config.toml
text_encoder_positions = "sincos"
learning_rate = 0.032
adamw_weight_decay_other_params = 0
Rows from block 13 of the audio encoder of a small contrastive audio-text model, named by matrix and row number. Rows with one number belong to one channel. Each number is 128 + 32 x the weight over its row's rms, rounded and kept within 0 to 255. All counts start at 0. Numbers have three digits each.
After each channel's rows are labels from the 100 clips, of 14976, where the channel reaches its largest size: "responds to" is what is common among them. Only what is clearly more common there than usual is listed. The data: songs of 200 made-up bird species, synthesised, often over outdoor noise.
# filt: filter width-3 conv, dilation 8 (encoder.blocks.13.filt.weight, 192x192x3, each kernel summed), inputs 0-191
# gate: gate width-3 conv, dilation 8 (encoder.blocks.13.gate.weight, 192x192x3, each kernel summed), inputs 0-191
# out: residual pointwise conv (encoder.blocks.13.out.weight, 192x192x1, transposed), outputs 0-191

filt.84:144134093172154131126091107099116098112129103108127155144102115078113176099101108147081100128152149123145098137139133060144101035138145161177119133169146159113140150135067173088102146126134205104161161161155093141126176078128088142110137088153129137143097123152055116080087131160133105116127131155097134111124116160123132125116105067201165145103130090161135096146132140078149141146120175116179123205192109127121156111144137135134117108145119167112170206170140182186153181150091181131229193181118122172136128100112115148134150118022073121129102091132116157117122164139104116130
gate.84:143051136146160131148126099063099088134110110109099085100114086143104093150143134116142144143142140149132129087128158144163185166148171135060122183079116148105091063070096104078133161132123170103078139125158116157134116199125127131118154165156173137155140102149142059157143140128173130092060137128114093148178072167078134132132082152071175089126171126143095140108087121105149118102155106131137164139096109123131047088166167146127136177115147158144164169141111183180182161151172145143131174114185146166090100162101113157107204182070072080143093127148093148118130124163160116146
out.84:133124177058128070168111146121060109106123089161132071129175087148136102188132136128142104143181147145134144169135116122187082110119127138151131134109130131121071121126158129129154124118064149161115226124122199165162114109180113128132160147120164168123090153117087112121136125122165144125124106130146095177164097209111140164093156184109148128110113063170155167119103147090111165132142116115151160126110116207122095105189194135087113135130138198103150124113115130175158190128164149129130147187127143074166146172124112127098109164121066139063067172116064155105109066113097123115
responds to: click; fast repeats; first syllable: click

filt.189:153128125099171207130121157097148105118127138152144146178122114132137144140062173179141108152097137089117139116124140072187130093135112138101151113131077127118064132096065138112093086123103126075143107151095152121115141100194139099123159173133127120152169169126131122172112129131142112202053099078099129159056091092083158104128102118098123110130163134055128109125119173113074129100151171053089151127133107082102106131069126160116142153163169168144127077117162152127153159096116107112139141109167107106107063050152100084139177129058110065138100116070132087114107107153137099046
gate.189:096114140198141098124119179089152117120114101078100126211178145111097152146113111069121124132192159146137127122175035163104108145165128111123156125127221143157130175102132118102138179138104138123152170171115136086100137072125146099138159118182150178101165137126093122092125183133144151123045124104125169146101155119155120136075180160176073157136086151153070087119128161133107111066143140190140158171056172114099094093104084102118116146126135153162133137112169142123163108104155159151103152173165152122167113076070133131096159126063129128043113120130115134123112126126068118125
out.189:125132170037144114124159105118172180140169117098142132134167136106155185143062199152114159146123146097177156142129169134215108121132089142121129117105140120135055131085106128105165116130112124102156141188139155158165105029148124130102184100119155122132144184121087157147128153128177168123145113117151143103066166157103124105092165172114122171112180187195127144116094144161144109149108061138110079148164120167123166184096102122097132088110102159167180131144185124154142148102148117132143111138098111099167112045157126123162170120076143098113155106061142147118068135120161102079
responds to: white noise

filt.71:149120130115148136160170142136173150130118141148137148077163103162109121158164134109112145107166150113111173158135116183067124161131129113095116120007098109120096046159095094104098048131081094101074124175082095077059107156169182113079083105131168088141169162118125160159142107100165103114157164160112099141139132073165174097138132139113112046118106155173111120117145129124095139140123126122105098120103154136177117130115176102103084123142163103135197188106157112205067133119148174152100080118142096178142096151152102136091106108147074175119128121179136107152114132078127158153
gate.71:178123117130136101119109101142119038112144076118115103135162174080080156135128127122141152122110100144142117149147133137166145142105119168133137133099146127153100110086158124187072118099158111105155150085094088099150122091139105118155170139125090154131108133105146117076171115181185132171133146158147173070180110138177122115145086129225192084156217130121099171177122107106107161173165113073117162134122128159076164161123095148113181203186111144091124168110146133125155120221117165178103180144116135103104125157170177162168138163124163134164112130166139138056136184141129148098
out.71:144125111161122118094099151155120098103107166203175160186150117102143124142102153117134150115143089147168102153112097136117132190148129093151147111135116105128116161101086130109097115040124107176111192059139088123181088167088075180124159116176109124114123178114147187104141140114116170131134121143130157070140075108139083068088132144116146128205148143169131110170101139173167124104096111125126132154143113087056200068117085152133156146132129146146121096139129161084130112142127044155142118116100114158114119137161176093176137123137178123109189161084141073177177073178114177185
responds to: click

filt.177:097113174048064129133218179116123121119164110178097126091102168197137153089062100162121173164130133115121078186081150129217133089118144173240121155174132121124111149064150116118105096102102144104151083106111138177122125115145110100132149105135123097177186061119118118120128158124117157137110130129138133111135118104138101134108083102098151107154094174145139124081148124119177080118186095166149153131171112123145094145098131153129170120154154138109147185111167153142130148140111177128136123103116083092052096093147135113119161164132161115108104097145123201083149156091107196133
gate.177:117132132103118168144163128127101098115134126117151173159133199133114120119120080134128147141084159115176123135094107071175211079134205170168117148099197146155097160178137146098153115099126210124111096166103159178126149110139172130118185137136143146117120049092073174110123142097094089092113117131143153228087126142146139112138110112143145166125128128152111067127118143088112113093178069134140104101045137054153114114136124149117142138160170154156139114070179178142173170197120141162157110120123125131101094131151181112174147127132127120129145082173104196093096097128167147153
out.177:095167149131108118165099054155091165107146131193119088122141124146106107115076091153104167108119141103149072138088154104167169110152142102234159114139151103080140132170110104079086106149112129090132164203111106170140077140136120165138136158157183143079064189128141173129088155122098085130127138065102180171115110152125109122143132058111193124127114155141117071115149152126173161160110176066123161119102151156117134075169122126165219081152173090132135117130097112146141108160169157100086099113141163143169072110127171125099159094104146134112116125144115100104176153118176102153
responds to: click

filt.185:119145171160132092121183141090150124124117126153140106150155144112147097109116167118135133140131095139132081153107113142128114167117151105154121097135170126146135111121069098168097055115075144099131192103122131141117142098112113152083127095153126146122195061107178122168166156115114171120186089137120171143146109045138188200078084144112090077131089084112203064088102194158125116100113141123089110103126150146150146077145129097156071109184116135160206177131132127043170133101114139109046107112161134131159150134139109139198142086126174113183105117153148113140132168109103091073
gate.185:130053123102126049124097102091097107079127126071097123100155109134083159170131129157100179151145136171176145162148138165188153131176132191159161107136077171094108094123115094095113137124105139132091143119112082092071130147145132169100136108172113168182171123108138131123134154139135128123088143157145161163158142211136128159155155159121157106140161109188125144122140086104112081082111084074111084127074175105116055143118100132095088162174189173142204178137143136144144153140155193123141128110160167162154082097160143124163116120082091092130109126046049119108099148114130129110
out.185:104171126096107144097163141065140149078101154065080127120146106144125107149159131149179161155111166141103166167196193103117160135195194156136165101097110104118118116115070172051069154132134138069108125122161122104151127132123130145100142118191101104143130127164171189116118140133126100097182100090094152124105134141145184141128136122141107243085057051150172111140108150158099090130074120146157141119141115090104140122140121075103155068099124148131139127131123065185165141151160144081148128143181148129190146148134097103172152110123134182104137112159100145115133154158174094169
responds to: click

filt.118:174127175121077115087125126119136117121129142106080138141144143125152143110048125125151142143132159113127119133068115119154092190146110096158140192164115107135089195156139161147118089163137154138119150200192140214160164154122144200138139136155157092148155154130128122168165099146081128176113117135077132158159133088110151185161130129110102115138166118194130183146153153094144151071107173099152188094106170159150152084122159107107110139186151127146153128163112110130124139104162112129129128138171158181163173153164139115126145073143147139188225170082148176207163162114172190112
gate.118:169092135182144081069121125118109092093128113134128140148127121114102150121120100136140181176107146136158146149143117105178083132127088106116122193167195163088117172133085173069108187176109155142158228188113107192147174115102128204120103111154098126081137085135129108091130160155132177127138138099065069114146126099076165136118135188111113112097071093147119108141135131154086085051129132145136152105106129085121106087155120105144133141151105087142211128112104121084104148143151117191123139148132132118164083180114155209124148066138142112132141164097126149163173154176158159160
out.118:145175046146105123110146160145087162147062191140167146112163130094127110121084165136119142193165114129148112126131149109168106170140100115159146036128148133084147189122126098122079090136118108138071162132145097077130109066085097114124140126144060170145146168134146174122103089120158122116122117147130143131143128144154074091136101157057108155131144116100091117120123119161175132135120162068157136146163150102128179111106076090127120127102129076135150141120163113194083175148168116146152135166156194166173111150046088147112168126122046151138134155084099072121097125161163179055
responds to: white noise; pink noise

filt.98:143130099117150130174091154100135160140163113124087187132089117100099151122132094131147159157094196140117153129100148119179109129159087178118085170103115105108114114135091092118200188151148153138128116112150153160109151127191109150134157113167172119173142210180086178093099131160093073094128211144115163147149129134098171119074172129099104131131064123151142099167122128098110067138090149123151121203145137194090149111186117123168151123138103191074134132058107115102083090112062146192149118158111167134060132117111131143144132172111101139143130131201155165091093124178132144119
gate.98:173103162091139066183153142110132101140163112186141121124104157142148151089171104115156075169107100075137127139093068116091113082125135083099127131080169083108054130126100071069142140075099119117121128150119077121085144112140140146171128090158102150118103122117081113126106175189147104129127155164126118163123166126136175153121129125137153130109170157149167116126092181199167128102148178154179101174149153178146126108134127201168101121136091117052113120090121207060100114174169129173147129144105077042086127157066136166089135135141145136139081148117155144110100173139086120102
out.98:116190077142173155138111206147134047149071114194146122086136135143194133115134146109156111135122192119124099164155090163121167145114118145138140076142127184164130123129097186108160105125192124134084120138137162120117127150116133103088187153185105112085148150097156134104140104110168164125174096196092098137128167148145195126133100151152135143121155123148152103138136055121201125107151113122135112123096128142179102170106102199093145120085063163145084096098103111116094105081119064148092160144111093159116068090175118120125171147126105150120113123044062125145130058119139128157
responds to: click

filt.77:131103098202156146067104129183150157128153109085173068203131142121183107168165113118151175097071033076123138075224106130079114123118158121002107084142105118091114131131138122124134156137111117151121097123116096098119173136102144114162114072134127093083095170194095135130128123140119145106155130151111167127136165157118100188056142118117115101146136098117169133115182140128096113117141171161214140172108096073126102137175147120115097111149155122121151115140100134142119125118134156132102111131160143172107128124151116066107127125121182137173132136121076069150129063126139107092
gate.77:112096131113158074171188126077152161100116113148113132119105164167090098208178124154165140218121153209146154166105150180164169096143106190238135167158153171145143107127123096146120132100190135099103085122134134088117120134136145107153141137124110097160148042097140108150114138104117126138121152100116138121136172144146083128156138154182196095135126175176162157105131155081120077095163098152141140133142121081124112148129112088141116087153097099088103177100111074117114134136119135105109104077104131105100116157131186157156132127151144159128108082161148237092175153131112166162
out.77:121098098203168140116108104172173164128113130147133139118144121052066132147154112105143159165108094077103117077195135122075146148181061129000048087142157115070145126129169139134133094092123093144127128170141116095109166105160112128131103135123149133095144151141151170108173106160108146119153131149120107110138118119116158184127182153141124147123117108139096160143110131139100141137094126143093105147152118110150133135136147075141113139101139181127171117091086165086107097151094118113129143143132108116114080136078127087150114111101112120122113139080101108173111099137076111107
responds to: white noise

filt.18:095128163142140156185099174125195152163167147112165108130154100153140169140103151147145113157146115158153156119151114104111136118104186145135140120100130133080120151193124125147197139108154202123159185110041120092123096069079090158140135074142099092135135083133089078085155097129136157086171139145106091102087100124179052168177132148135167092096143113090172177169131073154125120119147126197181145104127096124139150168189126097123132174058156134178161147097163114139139114115147120071124155136182114110067135086114169155166183095133158056127107124117125136078161133113121119152
gate.18:161079139143181101141105133151080124107120167114110112137095142162100146159157171150089156131089123178152139088129118133124131159101141171164129131088109078085118162184175124099072213118172125122143113081145139093126090118109075160191134100105169127098144118116127067132097117182131169149052081121156129123133092123109138148154172141144166093126173071102148190187204092123166121114177131187154210114136149171142141122173198112097130170081151102118137153089127166115142149160112187137104146125093137109129110106131176139109108141105119184175099167105162093125215153145121105164
out.18:093160163162129114108157105124097114198124178128184164107148114118068060213149166114160093174120156176186147119145150168117145137133140098078171170170103162153123144138086086101130120140176103128196131131131125136203157061160156145161170097126142145133137118173150104156134143111131096120133048143114151121133154102132087134200133116067132096139131112130134134139151138155103124147181050113096138082165139160113090142090127111137101085158155168139166131114121103140088087083061110152125095141131183074078158075166148121100129145081071093146134124122110117112168224153147134145
responds to: click; first syllable: click

filt.172:155117139125160136134119107116124118113164130117135140137137133143130182091148151173165121108106087107148155150167140100144147063163153121096155098111107161106123140119121104120145146115145153140117131163133159145119139144134153216140097115162127155172088137150151173104122067150102076117140202174134202138114163167123181182189086075199173136113145113185124154127148188083081117186033134099136049169140181112132110159083115138113091120140197138092117141156105154143156113230146144143130147114128153150119046105145123115137102144185200124099121108124112122138153062113180159103
gate.172:176152111119093095121099137145091104167143112133137103107101123119089168101168093097152113133122131135154147143098133153103137144157121137120113213143125170137115136118197124156132118140154117157108098196151101152161116144141158102174117116138119145118094107117093130122126125087135106172093115122113089163165127121108061048158053100119140101061079135120106173169172141174177134182174167179088217132140213127174083123156157198164153146182095115135062085114120089074034064111117101147144131121084146107112159129136069128099081154102120133095101141093130159142137113114132086089
out.172:146166080130128183104107141181048155138162119094189139081128140180101062112147162150190153092145096139159153143108178143129174170098131105114108188109193098094101151102144190157112121129149105142088155158164090061153122178107107124143130151128125147145118109167092102105099120119125148164133137129193105181139126097122143165164129108135138131122172183148127125084161092153116086121122149168114105092192098122113092160179102112131100152104072185128123061064111110066132141138127108188160177141100124096190129112142209193155133096141180143129083123144162104106130112100095120081
responds to: click; fast repeats; buzz; first syllable: buzz